Rows from block 5 of the decoder of a small segmentation model, named by matrix and row number. Each number is 500 + 40 x the weight over its row's rms, rounded and kept within 0 to 999. All counts start at 0. Numbers have three digits each.
After each channel's rows are labels from the 100 images, of 14976, where the channel reaches its highest value: "strongest on" is what is common among them. Only what is clearly more common there than usual is listed. The data: single toy objects rendered from many sides on busy backdrops. In brackets: how many of the 100.
# conv: 3x3 conv (decoder.decb.0.2.conv.weight, 96x96x3x3, each kernel summed), inputs 0-95

conv.51:507445493499498483478532471496485491606520535531555516491573453487574464478501495542501509468527540510474517517520517550533530538508546419458503533498478397622421476501523502506507530487468477508434519450526504501511547417454513513489406515525526415470444426493558472456493468502483506517
strongest on: from below (95); mushroom (81)

conv.56:472548483449601468515486478497446544524462459445374489506506501483447561480483537475532534533466423513504533453442513537431561447489461473521423516509452515457478448482516511493437486488482479501492458465496547473495532466457452444550403488498477469499493519414523510449503530490524458546
strongest on: from above (75); teapot (70)

conv.15:562525470458536491488544472504423499483453539480489532479436447467467479535520526466567448471517481510451518441553434540505447488479494480528410468476541492486482492521467496477465464475503564414522543541433557602533521494442474504493505574517455441495542486446592525482432466512510497521
strongest on: rocket (51); bottle (31)

conv.50:553450474494511462455491478526459476491484584432491474513452452474543501565501492462519485486470530438483447463501549459452519485500577467475528480550472501445515474480478511528386459517479474481509405437501474438551520472521483439523441484437447502469499446548518410448478481483510583514
strongest on: boat (27)

conv.94:519445501480531523506492493542522509470487505463487500498500569574509462498417483479425436521574460524442468436415536481425458486524567468553512541441435515502496497455575441443520454494461493470501473435476548508479453457496534517561450492488520532492455517486460513468490566534462423447
strongest on: from above (70); snowman (59); pine (39)

conv.18:495445493481458436541476573534484450488512515502496538539539469496491485487500477515518509492536505486453482545469418474510480518477511518547454482503476512548486493463540395429548433483427458505523580472468499442481415469498561486528528430557557506501424599500534533534476552540464436529
strongest on: from above (81); snowman (35); trophy (34)

conv.54:470481535508451500461489536515435472505490440472479465546479511500483525411516505434477569500515444507481508540514448573482520492430554456563552533522521438390477511508491519549472454504488465500470480431555498472498484508496490544561556491559471578462449500457432472517576536488571464536
strongest on: lamp (42)

conv.39:463492460481474537444494478637487481538521458528532538438505533585576527425492466504514458485530516461502463535527571498483582448464578483554552596499508513534497530512443504512528454481484494490528516483475555481545517498502470507468442527458525500490450505495505413460477491588475473494
strongest on: from below (66); lamp (52); tree (35)

conv.41:455474448465522494413513583488495541487500549536538499508526485588512500513419520516496535496497504565484508516499481453496525501470561498509489504480439499491439540555517414506559452436450498507397533467518511499494539466544479477558466470502471471522484494495450351514452559454517512540
strongest on: from above (95); teapot (38)

conv.77:510471507542496536531374505514460472567476474517526513485504523462519508478477549499521457454552529506558395517526508449497519486442496478482448516560500458458586525498481465472441507530512541491532467567391551502471504527572537497538430485435488534520503465531484559533465443547494438510
strongest on: chair (26)

conv.11:471538463446490498460532500540517455488556528566561459475463481476476405471469455492467502451478469491501503500461550489498518551522506460509537478450529527471602486488434431550471516511500496557479572526474499545530488446428454507560449560439447536559466482466384485485459514535517509476
strongest on: from above (63)

conv.55:455524384551499480445471518493447479513468500497526463518522468533473442492462465476455540477534489476494413483603466458516481434423522440536490524507578490511488512482513495495514607457467405477502532505582452507477506505492529492482511469563498555504467475500542538491483444549517482421
strongest on: dumbbell (62)

conv.93:444460491462518505506498515519457461469507472572452535478533500451416468448450520518404490500511450451492578442494487450431532515522524454514500517497413532439462438406492492549480516458460498542512512548453538505523593484476488494461485462474461482463535547497522463453538532573541478553
strongest on: from above (82); teapot (65); snowman (25)

conv.59:551526528541472506456541509521517435566479401560595488492478542497479521576494471507589539575487451490478521454508456495442474539475504487517471479493476518417593513511492467497482489475457542511568491536459441491478485413555521508482458479513504522473405470525504560478465527457476517539
strongest on: chair (44); flower (28)

conv.0:432422505545546489502473537474581436560480471508405512510523489479543542544481470505450470536489433477531523517444512448503531511604488469434506453451533492504490464495462496529500502551535547478432492439449515523468443518502483562457509423489507510440517441499452457484467472461456530574
strongest on: dog (55)

conv.71:523533504495495536531506550520438502436546504459578509592543477557501444519570507559426496450523499507456556566500592463523479534483456541534522508548511540496517558485461420475492483429495456482486482412509484544493449508477521464496479512444505521579420480516515447514442498539537483483
strongest on: from above (89); snowman (57); teapot (30)

conv.69:496577466530533515502489490489446554520507562469507487523418466440545576502501482453563468504571439528469558494522489492516477455507374437544416486451519511486510433497475473503495523493568561494450531505450501450505491487505453504470485510480436496554522456496562448503450491458560436495
strongest on: dog (47); duck (35)

conv.88:478398497532540442540492382517530489465534475500479496505505465490530492528523442508575505501508560477445531549434570463473526483455498466593470530470482500480509482534478463457487558493578471531476507474587519475474515515574527408519506437532470513531516490485467557511487510545460558441
strongest on: from above (60); barrel (47); ice cream (38)

conv.13:501485496466519471463579478459563466519501570497556496552524467548472506485514528529505538516486490541508474542477610450533543436414515437479479408475533540527450467588459508507479511559541514461514515448501526378465536506487474470483465446449533546483503516529478468522556454521459520503
strongest on: from below (72); mushroom (59)

conv.66:467498438515525484414472433537472505510501496468510501419514490488511452450547515459479539439538503452507508499506426510514387536413571496561527472440518532506543511564509504452519535489509470556493480475479521486546501528535548458468488459403493450508514431523398544531522508486509471558
strongest on: from above (76); ice cream (65)

conv.95:505438480509483442565447508504514474513448521476499390467470495508568414567518465463571544549500507550508500526473523457535484526552506479495508487473475493484542525484456550464483502475432458512544530496453508448517544500545536488496536533586480580483464519535581417523473534512441546423
strongest on: lamp (51)

conv.89:508375510542420523568486481477477540519485491550454497501483547428503542489505429539508517491526442547498499453467592485414483467519546513506488480518390537523490559487517512523468449505489450548450540427466508504492550467539544479507455502483506451451451498518477535422554547502507489493
strongest on: mug (46)

conv.37:458506486496523579455470489519507533517484513466424494444506510480470439482521443512515562409543487494479493550489545441482507515554411401488561450523510562492482441468517508504509425489407526552487435545587509543523473427523475487493474528578509479481483526528473455474511542477516538479
strongest on: snowman (30); duck (26)